From a checkpoint of a small image classifier: patch size 8, batches of 128.
Rows from block 14 of a small image classifier, named by matrix and row number. Each number is 500 + 25 x the weight over its row's rms, rounded and kept within 0 to 999. All counts start at 0. Numbers have three digits each.
After each channel's rows are labels from the 100 images, of 14976, where the channel reaches its highest value: "responds to" is what is common among them; "patch colour" is the nearest of a few named colours to the mean colour under the peak. Only what is clearly more common there than usual is listed. The data: histories of elementary cellular automata, time running down.
# pw: pointwise conv (model.blocks.14.pw.weight, 384x384x1x1), inputs 231-307

pw.315:470462516489485521509486498532464494528513527469510523470504457494483465494554493543495517491519498474482493503496503462515477492507475496514490490551515530471495449480506482483459485509485449486440502462519489465580541495498504477
responds to: 111 turns on
patch colour: black

pw.176:445525522498524502481481468497508497477504490540517482517521448501479500512485484502487485495456515539511557480468515508519480534504494530534522501522513505500476487493479458495493456504451517492498494460519490538545508509469544488
responds to: 111 turns on
patch colour: black

pw.6:485490558469505471538503535503546531522549498524459501494487524488493499473490456492471481500497507523484512453486500472464489510493498465530483452540506506528487476511435487523496481520539510526561491485496471559518487506501485536
responds to: 110 turns on; rule: rule 64
patch colour: black

pw.60:441497526510474471509532495479496505452484496475479483466506523524527495493490503434502474552511474536538503463536513496516516528461485507515496512532525524513480467458451490523511469481516530445481494482481501498516524509507468494
responds to: 001 turns on
patch colour: black

pw.284:516514506493513447478542486486469506514469493473524461493492456495473485477490486474448455481523484500470437502474478511529513497513541461487512500482486478480471481548510497492518497493530471499537493546480505471478475522516533500
responds to: 010 turns on
patch colour: black

pw.49:487522545448486514520510535482527504505495500502464487453476482477541501482436498521508517483478509528506482525491511504512472541508515521471550471506501480528467513476530483459543463518507493500516505543500480489481527478476506516
responds to: 111 turns on; 011 turns on; 000 turns on; rule: rule 249
patch colour: white

pw.278:489522496515473469512543489503488497520519500462529465500467520513438464532523509429489484489504500526534442469521489469489493503465489483480506494531498477471465559538493448520497492479563483490503536475484448549498488486492493464
responds to: 001 turns on
patch colour: black

pw.108:510548486531490507475496481484513488493508503521528534481439474493505493502517495513522508552481508483485558466511555513525495530499543552563502537502463501561489505475490540493517492490486515493479493528476490494470537507510506514
responds to: 111 turns on
patch colour: black

pw.251:490503469483474493498485495536473565538510517479462501542479499473464489517539491469504514465508493520503524499532450502489491495482512486498515469508491511533494509491487489489486498523474526494504531464449525473510513476502529520
responds to: 110 turns on
patch colour: black

pw.174:495536514474469521543490508516464485493512491476483482526487508483492521507530483515520506514488546525546456545467502519557467500465492480526528492533496484492513517510430512521527483526439473541492513516513506513557463488506536469
responds to: 111 turns on
patch colour: black

pw.261:526508513486541558494544517514474534522498536469535487492464523541521478478478471512503458469523538532547484496490465485494494544507505474504506530471487529487514533551501471504485507497518516454501511480472492513504464546502515494
responds to: 010 turns on; 101 turns on
patch colour: black

pw.239:508511533450499509495503492487513494526517515518512467495492558464476496486500506466520509558516493495479467485535476450492488502473489482542509504524520515497473512495482459505524511464476466478485520450492463514472522487482523458
responds to: 001 turns on
patch colour: black

pw.262:524485514440506481482493490514535486497471511518501481488449450501508504540517480509473486514508472547533536481499523542544530509506454476467533497491487537490505508485495449504483527512463499501460481461469484545518526478517498507
responds to: 001 turns on
patch colour: black